From a checkpoint of a small sound classifier: batches of 256.
Rows from expert 16 of block 3, named by matrix and row number. Rows with one number belong to one neuron. Each number is 128 + 24 x the weight over its row's rms, rounded and kept within 0 to 255. All counts start at 0. Numbers have three digits each. After the name is the row's rms in percent of the matrix's.
# up: expert up (model.blocks.3.mlp.up, 32x192x192), inputs 0-191
# down: expert down (model.blocks.3.mlp.down, 32x192x192, transposed), outputs 0-191
up.3 103:133135129099125116130147155125138173114142153124151130156152123130119142164165105072113119137127110124139103139141149134126119150163149097121113082101067106115147123138098117083108133138160151073136121135158135166134101144127099109089144141119171162147098102117141172120161120117143079092102149144128143104133138133105141052116104122101117141111144113150108144161165173161119120123131087175151111155146138130148147174143097087104157144083086096095157171120160096153138116122119092135118143113120141119117142140161136089124112105136131127082138132136084154135123111140134159117
down.3 108:136152131141143166120125174108129092113126120100115115120113158140195120096150141118124121135113097099144138085094117101115105169163143110117129123160106091140140126152144159135115119144131105101092123130117134057091129151095150138129158120132119155169178194111133086133132134111154115116131113099110105137094119121106114103133119133167155155163164123178147118108146111155120169092121141151132143145162128174135084115108159073114141130147100123136087088102159110096171109155153102091163160120133104133129127129150127157127108152131169131102116151135098141129133111103146111113
up.4 098:105149105137107116119115137164066131159132141119146147094159123145150121143108135147150186142137107128148135189119076144115131092163120135103144144131121125166125135125127155143153112189151113106143115103179129099106124145094125120147117142120125153084097125130125137129110124140152156142128103135106128129150090095125156184152106098123126126124147143105128179119123125117122056140155159139155108077123141134114127150143130125100110130087104095109104169169138153096118108144104140126134070141176071094168103106125136114159126093133123114107127129130116136167135102176128126094
down.4 097:103145153130093065147160104126149106144111123121129120114162123108122131163130130102068125140132167115087126148139122132141159130125116131091127136129063100155178134122121106113099130134126125152112140126168140131087121114146133136145119101159117115140104112164116116151114160100156139128126139111153136108134141135094119160162146168180152133131070159118103147132110134155116123100144137094136131135080127159142188129168115125121202140124153175124137125116127150117119146121124167158068169157154143094158106094124158085132104115174108109122118166128147117103147096118116152109
up.5 104:116119078134132094120125112154123123125138139132091106038097140157096122113111099121140146173087126137143173156137105116114151133110109136101125141156145100142118117139135170131173144174102083118152120144104157077138130144145115164139116104099111162100117133141129196107164098121112142158110132178101147136178115115143169167111111119115130149152138156136097153121151112100124127165133160199107114122123167115103120118128135143110150139101118145127137160150101136104147133148138131118163117113128070132115139128133117152144128063120101105100130123118147134128128113149082113126
down.5 100:139127160103072071139186093097109104160169165156154101114162125100082116123152117147083131140149105108081129119107103150139139110111163096108150157159082133099126134103096121093110124135138151123126116166136145130096108120121123114142130131119101096138140086158165102156090121112133129127127122164131133114127118150156183154166146162143119158130093128123093098145144180152130124122124109124122162143086134149127189136112117145098143139113124122132141121136106145130126108091138183138120179136099123143153111089161152119146125109127111156111153097107105120163105116134110161154
up.6 103:104105131145132121145134097159132144106134095097114063146107094133097164116126102105124167156116135121109137138151093150175176168141094132114146117147097103119151140142106137118124123106143128129107156144148159180131137132145146138104143092126121155092158127159098130141124116098122138121170142078146173087105143116127162128148123129161180153098112144112080083140104113108145139108117143107098159135151102120115133087108154141144155150157160118181105139121131142115161125128124142122044125148134164108108113135105086095087147129120101120148109148107149114091142118135156165136
down.6 110:095117157136119156163122126093129132153137097129184146124068121080142146130158164088122147116095082127140125060126115182136113133078174124141098162117131121128143150092062109109104160119144114142114106163116143135126122152124155110110093165123117138140110102151132118127129141093101138143118141078132112104100123147120144109123116083111154167103153112153139140145139152109143150127146127119176148120095140147122130133121158129120150097137120147149121122114124105126112106115168117155104152110181149085112096179132111132130112191145153149173119128149094125136159115137168131127
up.7 118:200114146109156108106132089083154155124144145128125139147134151118164116111159149163127133146132129086103134105107146181106118091157125132163136139127139149156133164160119110134151094105110110121086126118121134128146139194145101133140135167088103087186116090070121110160109094150121110135092124116149124107143106143144079122164127123109118156149127095159130124106136140120093136170131134109194137089116146119085083133110104127158118141113165117151168123107105110074105135120098134108101137121130103144127120101149148174116115138114113152118159128147121126155119138116110104148
down.7 127:132139111113166139113119137096151136105143154175153164124138134135176118094166161091128157109137138108087112096093123132112158073106152086151177120099134143116066104105133173137124135125113138141102114121087112130116110136122132135148165124181111118183172127134121130156133136183154107121119125152152100151118116113124101103145165119106111129130108087138163134125105106147119125115128143153112155075101156150145140142135157151145115116179157109106109104111165125109111116129140142143154154136122150133116068129132156170105112113125131128101165121136067138141129155154155083109
up.8 096:118142168120117092119119141151073111168137101170119126135153133126078101141128129124089105146169127133127137153131102119147082112139094121163118153122114156103150136112176129122097105113120138145144110133154114131113145120073120131130096176174140126123131158125139131128110129121149169153130138126104150130113120102093178118162175133148095083096149171115097149066127135154142066157102145151128112113070120140115155111138112108102109113114125133120177179153096148127149142112113127133127080134143135094160144143148136116164144112137159101148151117113127146111159131153132187114
down.8 085:154173108133126110109151129137128133110159138092093145086128140124061181124121135155106124150104119156131124128141140095178109103132107178101110130147140110075092153133122107139169119099171147144125153148125139132111119133157154148158157121119136134094134124139120153094095128141102169088137112112143149123153110138143193131163125153115159155062161133114136160136149134116125142153147149142126124172111104112141104122130099116130108100102117155156173159095126119180098134098081111143107109128095113128099155086107118091115148125096101106135121160108151100167118142104122124108
up.9 112:113118097131140134093115087134120147112130156134128091124121089151156087091084142101098158159179124141123121108106129145186117098104090129143138174167135175099117125155113167114138083129133109121100135139175101126132151104090139187171134142113155145124147111128122128115106138151100122107109127083157178150104152136127107143134172151100096119126144133137132142083103097141134143160152125138160130118163124118129116107121138144115139146103153127183129153133113117080130127108158120094101092147093098116111122119125104114138107126142100139119165130126159123148197140123071121108
down.9 119:120115147113097122173147096145165113131139124107136104143115128115105129120125138128078093134126150089111135098166127129155165135118112155153133101112086090116143137102139110092123141125129117159154134119144147128077168167157156153117107132100117115130146139187104140149154158140157097123122142132111140122149127159132112148102147129135175155082135180094110094118151169114127144130126132117075135143083129138113142174141150142115114155110120158130125159124132197113124118133150122122130155149103172126109101075100105098090153137146148117119095181123144128109122118070196139119
up.10 093:122135116120114119112136137122082090165152134141142134138166106101141117165154150101075141170183154123111111127119118153127124119148110126118105105108113117135104146124110121138098073130139135144130137097189089156108170104101133125110121134129149090153138144123172104125115142135158107089102170103120147134134199134092103129143158126112128106108146159097123101062162135148132087128086150102144116136112069131141185150133145141158134159104132152112114117121151120128158139077114110126138109141152118137139150131114119120179141124151154116133170147144098188165134115125122144106
down.10 081:154163154105123098093145126109147127139152135175110132126144160110092084125131147131088090118137097150136138091111135120111097142112143158123115097096141208121120115088107148126149117101114115148133121110178122125123125089141128116101127152117136069134124099137150121108149126092142151150088127166115140162121079130136116135111084134078129141142129184138078139160138160160129132152133139120133172131107131130131147164148143140102090122149109118125125145149122112191167127134125121151131112125110138140075128116153114085100119135172130131112061104097117143144123153157167157150
up.11 113:084132145120154145141150102173122121131114114114143094132090096118104166111127094121112163124089141130088129128199095129146195174130127131111148105175095138138178115112083146108174141178116109120118133154129166154142108116143147124082122075118161148074142121168104116114125154124118117140172143121130134073100111065135182122103090111129158146130114142136113106169122112122141140090131146129102128132155114109121131085108124114132170137139128120161087135153122153113142138120165110113109140133146134092120123133138121104124140129132106132123117150132157104121114091138135159153
down.11 116:116112156134100121178140096072148137148106125149177131130084111100125112147184104112130145129116092108123140084107122177139109129083147112099132196118106126106134141082078108076098150162111127134133124147136118143125097127142161108091105153130091126152117095157137105108100146104116144152109132125151120120107147147162134109148130096135146168129119120163100116159162146114151126098082117113149135144053137154100153144126141143134147109151103144130107099110109118129132128135167136147121164123150158118118103156123140127135081150104138167158111129103126087126157116122168165127
up.12 106:114089120132116129141121113169114154134136114104133097095117066139113167110098114132086138178150136132108136144110083141177136130117119122125152133169128129113131128148118126149093088094135157167093125161210123144134135126110147159133123120113149176097138101155138129112095105115122114115132127050145159108090134149143181141142122160114168118109154138119109092148111144144105122137145147112171128096168121121099116138114150113128171140142146123162100139099126147110172117097124141107057095142118156114125102153105101115126137159138111141152130163116155126102162154135118151125
down.12 110:090087159151128144171117095121155108139141080105181130133062141126143124146154137065098130140091131120121138081122134143163109141091149126147120149111096062113145165117131116115073173121140100156148129146128151133121127134149144136122094144128111155152111122151126117152156115086120139126135149084115125101107144166115125133118132092140157146100110129135123130137119139116152140107140158135166133146107127153119134137156155126124129131126124169161130156124122117095130105091138135165080155123179168096123112159090084095123100153133167120167115173149113136107178096126163146125
up.13 093:119156146142106120166107166165063106154127130126125155085158138121125105173129110159144154144134146132138136197093108105125117134157129123089132126132104120155100133107150149149137136161126148119093077119198119096099135108089124137118117125129115159113132143144161128120126123134175151142128138143116119154156102132119172113212144122141117069134134158092109174118134160128110069135134132134128145133095132127105146109135142092116156133101103115085128149124139155111159089136131131110169061126135088100158113127119143114167111109131126132136107117113127139118111087143121125110
down.13 085:095201098139123106145078143134175086114091151140150147137125137131155132195142154106099117137128159128117106124146169108147144118131123129110123103110091116158146152138126147113102118142136086142121123108146106127096113115148135170148133149174081138160085113129090110134098140079125128092086144139154075120124108153107086147132137119160135132122068137144089147109091117126160128078155130137140114128120125148167133157167133141112154176132168141131131143130111120115110122114105143168078155138111140137103137096132150091136091119162151122099127163139131141129144142161107108114
up.14 094:109144169155100116141086120166079096165144131122145134107176118159112076190104134142151152134131144125151107198130112175128144162116111150088134130084142142138138138133185135117117117146093115149141136096177098131100114105125126139135091141128093132123124147090124133130099139141123137144107124109078149154140120105127157156157138127149113104111125187145114153095115160117153071139118150105120127130076141136116146133173105124122124138093118168105125140132120126142146106115098132132148076123173077115151126120116170131151113110136121127152136141123128143165113077141117151100
down.14 093:139145133141104144149112145161155114147141131126138152107159122096129148161115134127131115089132121114115118125115144112132099133180136148132113121101108107126146137139149094142123092126137105131159118127151122126129127135179120163207141133190097107121100124146113098165105142107168109086065077122168112101122094158139103131138129154132164147131093137114121120135109142114134155129163142126141111169100107140171113133190130088111133145102100145089126139129126159153097169114107117146098197170123113133121141115094157097137089091147172123106104154150137086118146144115119099116
up.15 091:120126182150136152168111152155127120130110113134114131126134145137120101103122156117121128106182113121112108143133091121119138124105070125134146151118131151126175120076119149070132119147127119155139112129153131083092115106076141123127076113150144143102147166126127174104098178160124126075146123124099160166116162136120162115098182100107128102127105128091113118112134110118178076095149137139082123149137141130144171164112141125137102126101128156120135133174175159140099123140149107125121095158120132112156130099114135116187148126140107105137132167118132145159176125134136141106
down.15 089:142131118151135155130131175083156152121102137136107149162147126098130101165178104131130119120149137164127119134127164120156089116096107154124101175120167137166135131093134110074120134175134148125167123153130125132151122117144158133128129182146088099122113109141113151063094133144170166136092131153140091130139149139159121090124142097120147138122123129121110096115134122080154122123116142100144091173078145102114132143089121123106101147150100136106139117125139140137123199157118127130174091103129136124111157136125143131177097087102130156099104158107084117117126140123103129095
up.16 107:094131106133127122156155134188119143127138108118109111100113087145070167091115115115102159174129095140090153149085102119153144123096134144091135129154111124132142147128113139145104130155106143150090124154168158124116119090122117146094136138125146212111113096156128130113100087123137131139118142127150170100115078112129178134153083141100150116112141151135122130161108125124102101137146156127168118083131127134102129120123141118111138122154120098148131197109103160141155100137115133103080088120140174126135107162135135093138138113134096181137141172102122121139123129151130160136
down.16 111:104122154129101088176131075082144082161129136094186091125085141117119116166163130100081143129110143133111138084109096126142128133115132133127140154142107115107144169111087132084091166120134099139110133131151140122117122117137166121104091101118133141168136126146148086155129136089103176148115166092115143104121128170110144142161105115161129151135112135129117158131128139148141146085120132136152136135092117183106130122140121149136143135136141132163122111113117134089148085106154149160087147116176154111147096143090106120127121154139146151138128136152121116105168088124189162133
up.17 096:146135151133119132135139128109127130149180148129125121116122139105090117164132149130137078170159099114121139134165177150122124134134157078195107128091055111099111140115144114091100122124087153150147073146150116104113129154094128123128129170118116141147111122132151141135134137118144098098129121129098120123127141117109118133116126107102124139132090145156118116144184181086104112147119139120135095143108127147156131159148100111083143115074085123117171121142109129123166151122115177113130161130089143070130122123179131130146114106097099152173152159117118154119137133140122181127
down.17 100:132152132129123172178150118124138134143154128126155128138094100092165129082152159135120117054125120134104164135101100129090099121110132105139101127173116094125130147169118140135156126143139167132087139153121171150109133102101171139101140133120144142147113127131133103115142127167111131125105147128136133132120093128146114138122147170134103176196147113143164129149105116134102182134118110098109186114151127163101101116106102119152140103147130092136138147111113142121119083157140116071176147119108145171128100103142130155117088144107129159128111135146109077153123082091110147132
up.18 087:100137095118130097128142181134114098170135153135117189152171141111135111153135156118109122092127152127119064125122154139137100133146122118092108130145154094170088116107188100150122105123130117098139134092115116105101148118105139133149166180149124102112122131085145121150108129145117169073130136159129094141183122142135138077160155153144098106098141144128158145077140129143110114133116157107103146095106107128145147123122143126121092134136127109126122128112127123101105136091127159132125112158139085154170113130102141156163169154157121144119154155142129139136064152105091117101
down.18 088:110105120105120139122061135135121079116146135114150161098139148149164115131141141134109121125131182099113114137104147165161145132141151117143157106102107097101116141148099135186154081133120114087123144121109145141118170127127110132150152135105125121144172143122164105150165081139135116107115106121137141144157133135101111088107145136126104082163107134118126111105152124144114105115126151157102129161169134120182146143149164126144153115108135150133122092117161114058126157086152153106181108198089098160130116131118112158138170165123136095164125137145133126109099098104118128122
up.19 105:086129115141135101133147114171089137133125121112129094129106103137113146095066117104055140187167130127093112120152097132171154116142106126149152159154123123122142112113122181135137121108130145138105136157188123131141129129139159146143136115124140167070150123175124120145129144114118135116135138084141151100121105113124164117174131135121166107097148126099118105136145109117107121130117168138184115104157108150125138113094147137117177140125121107177098154112128136121161098108129131108058128135155142087130089124117080082130157132144132121161150141098147118122167116157127130138
down.19 107:103062109135119142158109095137161099153144115105181128130080123112137111125124140108121139123094123097143150077151114142148141149111148134163122158115106086100145162117124097126081163118126094164144138114096136134133132176165153137130094139140101119194100145134117112139159117114109140144126152098102122093107112155109080143132133108114173171115157136138134161131123146116132161125103163120122134155102151158089136150141158127108131128120117154126126130118110149112124095083151123151140150134158167087095117158093119148096129169123162131155094179158131122099155110102178125110
up.20 102:123124155152134163179140140154129145147115110114109137121127121127122100110124143166131142101157111112104131156142099126131142099112069118147166138155124165123159119074134156094137147161118123131132125150148157089105117134074148155106090102139136127099156148141109171106127196138127103105167116139107136160094147095111169155104140112119125094144112140115111129118134118111155085082156099117099156143143170130123156171115130114077123113096122140120128150172150153157096129127170114133129106155109119089142098108150140109161157141142070105138131152126136129151186082122148143136
down.20 105:128126124144089141164133125102152177108090122139089135144108142112138104153164100107140111104130118148154113131123170127127067144107101164101112168128135134137137136101147093102118154161118112120166108165132123131144102137148164137120111200135080109144095125146113162073108150153128146140085131122123109128155157130166126089125142105146163138105138111132089108137139148089153124139108117117131090164071124102120130155094113154132079128124098145089121153128112135150127187172145102144158109097126141126120133142148133125159129128102127164116086159092096097124127161126130144082
up.21 101:150113142089137128110142098118120092131143142127127132165125070062094149111180166094106129100113138130115084107136090114130137127116094095143093104151115121135146141155128123117153105094122090091135167146129152149137149140126129103102120127140147121143153139105138098130133143119128107083148154102122112120091130132069117151138147144143089178104116122097116094107118124135113142112093109081132151177159085126149155104097099152176130178121157113159119138156131139123146158094124144130117152202136125109137173120124148110136145145115098152114187121157158146122136125125111151115
down.21 101:105148169118143147161128113126161104094101114139187187133083133134152122147136119144095117093151098122120155063146102130110120129116148142120148152111137122150150096125063173138117138119149116129088112130115117173101095110133137142111130103154156121125141095158131104124165135113143160157112130139178145120138132127163113110125103077144132125158142161142160111130156099135126148104142149136141148111121131177074147152124143132117149117173097123150113092143142096114148105145173108146136125125142137142091117084135100131097081123145166105133060138112110100116139088120161127143
up.22 097:121101141145145141169115136164107140138102143136110146103161117127153109121116148183119147114187110148105144155133105163126125061109085104139184164170127148126166122094090148103128154155129130142124107135153142128120137150072133140125088123116132098090128117164123169106123144139121120112159133164112150167145165106134151128101163127123111080127120155085102162103122123108142074125182136123114135123135153119126153182140143116126132126089091112115117138159137139117105143135148129141135098140109100107171125130122101125196147114128094088128117145109135129143164081151127150102
down.22 094:106142138114087106140147124088138168119126116154123135158144137106117095178154118107116099119126140144123132148128173137148121153096101138097090123114128128131184123082121103090129132160125142122187115175144123133117106142155178102119126159151086099131119091141096153083109151131120116117081140134126102110158174152150133106124152116162153123106102155128080138140140151085151123117144139111134091169071130112139167141103101140102113133114113160095129125116130130170134181161162095132138128113134147101127141101138138120165126111125110164109119166102116106116158111122128147058
up.23 101:148101096148122147155137132121145109101151102158103122138128157141147137131132181124152121167144129121144157131115112102125141138132123069184092136101117072089139140115153153128064134116102174143163124131135142065111146152128117126184156119119083146189124173123139176132114133092137120113133112112130132125114119159073106142127129125120130147105116134131108107137120162083089109103133146118120096131151124147170107105189147149140106116137111130129157124151118129119105105143097158094108150122104161085137153119149095122094175107088124152140122115119145151107149148161144116103
down.23 109:131123140132141112136169147118131140123130119176137124129121144105140157106138121146128113108115069114107139092105134103054128091087176180131124111130156141140126145135109082117139167136114104151099135147121089113134121113153128097115145135138157109172115114138142083104115178180094128146098114159153135099117124123161144095128084126109130124144170119125138131179143131182123112095152117139111144083125163168092083090113144167184123112164095088135127104113156139128147107149163092113145105113148147147127124127130163141106115153166148155158138115131092129149122118128138144151
up.24 101:147144107129121128053124126120100102156145128164108108136177143130157069129119165117092099136138130161155112146147106142073128137126099145119075107111144151145139149156126135121143110123123123148115161096168114133123146122093141108130137175119119092151123162105143128106126151139123108129096164079093149153107148123081126153144134110122104130127130114085122168053131111110076117158117134074128122135131132136130135110135166137106115143106089174130128103108151104141165112117099115107133111158143110124102145123136117129147083119145085126145182126150132173140188139151129138111
down.24 091:167131111126134135104111149140158130133152137167132153143130139175154110100114126104107095106154143114138150117128109066125101100117132105146101120096130153119127088161115163125150110110108141160118183136161111102135145104150113168161132134126162123128139102133128158119122131144161152129108119142142144149121110150154060114123153104138152140108118163126145102132123100114104104148164136155124087138113124174082116149141140143127088167131164121091145153137153135134120138151102133210140129124085153157103134106144089111074112104109104132093100135095087183103102171125143116100
up.25 117:079134092137130129147154111178119151095130104108102107125084077140079186104129092109103158147121101153117145137136100120175164151097119137097147128169109113119140134120105143131121146152129147150101125171147167138147112081133148144074143113114165195080122096172118132126134120103124159153134140134141158101130103088131183140140073127132154136114138133134111120157124117118112125124128134151148128112140106123108113097124139142121159117154124112168106176109105137113150101138123121096072124116138153113112113175150090089119149120128108146147110165100129119101132114153131165145
down.25 123:097094155121088113181131075099144120161135118107196104112078125118106116142167115120115152139097116126127147087109105146146135150086138125107141184146085116095129154093076106104091177146119123135106114134145139137125120132139167120083083116098129130152127114170147095133129136094097163170119170098136129103125127165129158132157103119144147168126140133152114143160142152127134140096113120134159142127081122167102138145130126143122160115135125146149120127110118140112153092107158133144096155108152142098133088162098107127132127166122139146143119141130123112116158085112175169143
up.26 106:103118107132120132144136115142109132104145146128124108106080066123102150078114120109096144196149106147127152145130109118162146117120125137132144126138072118112097151126115179157113114147108148164092128155184152130136125096127113158108151154109155195119128128175135140147140107138136153140129151120147178114114107125109155136149094136099148103099131160108110141141117103121101109177136127149167124119142105146090120137121171121089151140121096113152137170101114136095185116132106142090076099114134141112120134137124119103144156105131073131144148192098134138133146156136114147116
down.26 103:106101130140112136200135074114153114160136128094199102118106117093127134138153141108080135128101140121108157101120105137162129134108150147114143148143095074113155182114100129109090171129143104144107131116136154142113126150169141151106065108104119125160119126149150091123136114078102152142109168090119133081127121180109115154123117113148153172129112130129107152140112153136104162105141142125149146119099112176098136132146135140120135151129140141151126156113119125107114098095139146154086145105141155124123094140111084119122128178114158150130121154166114131126153096107159155141
up.27 117:123149151058132125124150142100133128136146151141110110149137128117117140150118122101153124159151115117134134127136144132146155107124147092153114119111076085122142141123129133145106086152129192128150096127131143137153142122093101126133151173142148128146156137171116139180138091102155096133118198150126120099129142097082189095139124134099099149076101158115105109122119156094109126159122105110161129154091097128142126105165128115108155135145132117142167161108107094118108113137079156107104136101101108097103162138165106074122146102092126134140122107102127147113163151141164150144
down.27 113:154105104160153188163131129123125120125123101160123119149117123104126121120089110119122124098109140113149160141119105126072098132090157141140081138164131083129153143165146137126133143143118110170094154120118109137106115092116120160086138112129162123165103183113147121101117147166120137115070178108133154103130106115124099126117127140173152134159164132121178138143127100149103147115125136119109156090159133132065101099139146114149143114147121106133143127132132124104171076169154123087163125105152142156144121118129151164113098151144133171135105137140092117136106077103085135133
up.28 090:143108073142132145136096115151107125134147138139136111080093113139105119110138102130159140170159161107160174134106137145108155125087127131163137133106120115121098172147158176101124112146096138156109134140155172090122130089092103126095142124122102165125093107133147157136166126131143145159121105176098162165098162137118186161132115121143102118121110152137116112120111124113136106159090108134111139169111123159087132118137172107080133135141103126138100114105134139092165137128117138071141119147109163091113166110133136150106142062098101105127139124102154162108140153117144147135
down.28 093:123117137123115114177140074105100134136167134104172106131135071099124152118151147108067135146149122135090139133114142141160147104162125153127159134139085097118167156138113105149150098120150131119125100133102196138135150149123115160110099155126122128117106097124113118169108111090120108147128100110169140091138105179128134151118107186141115143122103118144106118153119156148092156134134126155176156114111072153129112122139148115115163126103134117149182160151099117115115156088158165126089169133111121133136091123157116135134126145130130176104144131157112120146134106091091150117
up.29 081:101139128112093122123123123125112073174149174129168139100110099116100113115139129101156115142132165146116115162150116128129127153093119128127112137114092168120105141058113133085133105183113128147143118119151122104115140090115138135089158096097150156125141129113159131077097128134165175139114130175092149121118127112128142147121159106138109136106135154110116150103141157167163105124096166145102123146074082180144161120133155134141100145104111130134101129152152159136121101097147127091146088114112125098153147142129123131138181083125148133155159139137131145125086116141169157096
down.29 083:140165090112147146102150130140169107145110144114096127146104111120132179144100166150135091142098141129139135139182139072079137082155112135148120094157121123144136132134126111147164087135137131148141150121156145098113150123173117117174148149158129115115142150091136108111124150130110132093109124131119084143135144140141133158150142108143098115097107135093142097129097103112097104147155153102128108140114116120154103117174142112138166177127087099105121191107122147120105134111079129153113154179110084130136159100112112112125097122147131102095175149134154150111107178122089107120
up.30 101:129125090100152113098132109106146149123135156118117162114096172122148113125142128125120146152088135109130139100147171164117145117123150128100141121155148103177111150144172155152157107148088066086088132145112161138131148142164107152138159137083126125181154135136131107141144094112095135129076163138159137097189120123149134125123113141110094161144130106150120084124158107119121139154136162146164148095112129084117115100124125160174124130117138129149128100127119101109114116123120130075103128126133042147148123121137132157133116142126098119111149147156123108155095154135069108147
down.30 102:158119127112111084129155113078131113108144151145112146123134152102147119115180158097123130146138129098067118096091149168140155083101164086149175141108078137117090122096113126137087117136114145104093086108109128131114130104100145112118163147155103112180169121130167106142151111141160134121122129149141104140143130122125137108162163132115113141136093106120150120136147126155111135126100150138098157106088131123137172115095154152162138113178145109122130071117128163078120135137195160130159175158106135147151106133119129176137127143114135122157170107112109115133120125132127122140
up.31 107:112143141140128178171117102118128142129129155116168141116103057146165122100074117119117147149188127128159118114169127140149146086120121120171157167142098149114136115102128150138126119141137164151148147133142118166140116104091142156133135134110165142084140109144124154160142149156115172122131107112133177150093160113119152178120136102129123099085132129113129120103085102094146111155156128124157165148117114121099150156146180100064168122101109135124135139097099095111122111085139136088102098132134108085127122123133117117119164108150124102140124161139143123126169098109137130108
down.31 114:136085120129111152166145114156160156157128097109149119129121099117111141138140128104113118155117130119141150122114128118148123157110137148111123132119077094145169144112128095124089147125146121154165136123153154128125144168188142152120103147080106135140091125158133166134159098081106102142091152090118151091168120186134131123104128106096184165094142140150126118140142165106093162156130119171147086121108122141118119151137116114104125135087115150125164179101106144135132124101156103156107139114124130124101119137105071121089129141128158132080086182127101103127148112081136118121
up.32 096:150126127108140119122123105085118142158173163127108122132103172096118115137173113088137101163092107117166158102143166150104114124130142125113103105122129128129114175137167161136119119133093121107132114138105148135133140154131126163112152164057116176166140146086143134136152097104103146144094158135166122112157120136104160127155087109096122136110119091149113129120144135135100126171109112156182139085094138138101098140172101162153107138102122156116178135113117099135122120110102149100110088120136071105142081159157122140135153133115124135130137150174084144116110116116120148144
down.32 093:161112088130130124129134106061134101127160135172137136126138158115126105090168144120150122129126127109087156113120108119109155124117166104129157134129091117107088117119117116119097148157123121139095113123082140134129147125149152138120154107125100122208139139127184099140148114176142168152125129138130094116121099112139140082153154075123133130175127133126144140145143110136105134118114154150068147091096145150137138091096146118146133109173129111118125085100133165119121106111165124151155176131085155146137104124124112201100147134072149105142148118129120114134104133132160104143
up.33 123:172098127124151114097103093097151154117144146139136152148127148129168100121153139166122137123133132085125127115112145176089114086171135141139127154123156149144116166159146120144169108098102091106091145115093114132139144186154106148154139166090087096172120110092117090164136085137113124143070115113153111122166101161141090143172134138116130142136130080157140115103118120133113135167135121133176144089111149120105093134115095131175112150123176114143159121110108107085091128108100128110119130141138105159129123122123153174126125146112133124103153119153107129147103140127093104134
down.33 132:133129110095148125122130135092142129099136168177119185104138138131178126086163173094152143124126132119075126110099155147105153073110152096154185133098132143124073127112137151141124125122108120137096106112086123134141103145116126141171168143176109128173149109143131123158142101171155112140114104163155102145146117105129117090148158109113094117128100080137144144134107125146126112126132141173095146086097148139162140126138152141143123123147149104097122104118133152105100129132149141145155162154095125139116072133132146178124123112129134117107175116140097125132112153146138078098
up.34 101:140117136143112152136060150146090122164177144141144154097151124128140054165153172136098126131136154133109130172119099126121103153139116100111113092148111094161118144123137131134116113140118112136160133124170134109106181132118117121107081155112109126128126160096177164129118096132149119106110147114090137160166169143096134108149168116133095109128100162077101135097113139138107085144113120138124139134117096151127144167118162105119120148075101154103139138143164132120167138107118136135128087112129097137147136152106141129178139108108121120128147144132120194154140114137116153081
down.34 060:097095099120128133164147150124132132134113101092149134123103121139129136152112162141100130143147109052129108132070123146139108119140167107122145161147099117169130124108162110124110108114143108111126112136118121107121146125121135096143118199162101134127141124154129090131158127100129144119102102091117082134111106142134098165129114144140132138087090095138102143088138149098115139147122104092167151106134151100140132139111135149113130099158149150173121153185090086122136127090153153111103185117163138151107099159157114126194155169166124161149139130153122172124146135132127103102
up.35 115:144128129106127165105129133113120104149173148130120174153158113055098103134173146080147138087087123161167129106139117119128115143147115108131057107096131093135108144153131154133129153106138132107126159102102151176113104109115134084089160147155131146169085124108136125136170137116126129117127175152103105112095117108059133155127120152168090163146107126113131151120111133112115139117099091081130155149133123123149145099169135130161138151133132112120174143145138107157137150121110122114155158150139139108107173129150100094118123119106088149120154121152142152106112101130101144135
down.35 123:126155160132146142187118144137130133131119098151150149117119139115120155171145115104111120098117121165125190119126102119115094147098116158091132147131129109178144116134084165138119124140141090139095119162141112113095151091103122165086101098148159161138125119165131139115117141110138165131079191093161126139129131149124145084146123118148161110137162154104129138105127083111143157118172144125138133135120084151091110121094133101113201134133151125131145108117167101140155099140134089148133114096153118132114123130116102128136095129157155112126097143132075109143167079156094126131
up.36 106:127164152123121094133142109116123106154117124130105131139142153135144119161130141078133097180134136142106115124130152138165138080126082122173132108095104109131110165090155155154121129133143161161157089112143164149122138150100126121136133168116121142112123115125113182134128110111141128125149141112093151108163139122090150152147153111129092127076084126108089109062114128125154113153119113120147124149070117143141149105156137136141144144114133138143193180142122122113156126137071172118123104113158078104111119104179097086120136114130117088148166099130131159121166113139142155135
down.36 096:157091085147163151176115115109125135138117106122142148135094129107120156172089075101156109186127155128141181147159090083121092125110119150165132179118155068104128116165137124102130142140129132184122131123139103159122127124128159165118108098126131168156093163098142129089165121118105149096106155119080145112107108130124135114118157091112130130135156155126139147129145112096138145149122106153099111111129116159108104120150118117157136121154130134133159121107144124129138116099128110103168123104124150135099165118123150164080140144098161130135049142129122094145138107139138141109
up.37 112:174098124118149117083107097098149159115137145133135159128123150126167102133138143169127134122133132097132114113130138167078117113162142137122122157102153153160116152162149100150174103087096103107094147108096122124150142174145122139163136160094111078189138109082113093158127098132103109141071105115135105128163122148148073147157136133105115131152137079159148099099123105131116136172146134129166147097113134118120093135114123127162110139121151125149149095108113107097081126109106119121119125138135073162120128118137158186123108141123151115115147126160128128140126145126085098133
down.37 118:153138100096151130126130149105143124085138157176111176111140132123167126102148165090140143137125122112070112099098157142116158071123165081157182127081122137120066105113162154143104117127114133114105112121091118151128100131129116129178179150182094128174160105130132123148160104155162117124115103173157110142154124113125107093119158129103087121128103096128146125130111117133123108142123130156103142092097158129145137127138145136160123118157148104096125104127130144108098144129150153148158174155100123140120091120136141165115111098127129120105165108126085133121119146141117088106
up.38 090:122119153112123129088083148167094136164183129175143132139146140118111079166149143140086085106128142155137134163164121132094062152120151106139082140119121119103140152123124156119110106136085127115114122104135108146123159127093113141109130168102130114162166122113176132114177112137162115155079155121112120162129157125086114160158150121095110109121116164130088142068145141154117084122109118148159109111114119132113143138137150110144132126126132161103159114128118098115144131082133130116131101158122128115128162149138079118130099100106128098139138144102134175096127132172140171113
down.38 083:155114088143113116146136137156104140111118126116080094120127111130128164139071151115120134142107120139143144132158113134130113114123121106156124122174148142129125104124146094153132092124112139132151119086146141100164149136141086112163126132097187069088141124140151165152165128087103147166138118118129153157180136110109144190115121133083109133106117125094138108153115138089165126151144113145152118138149109070135112118193119109104165082118107146090127156143089164141118164128090160106099151146097138085107112139122141100135144112122097102158108131165149129102131149148142131127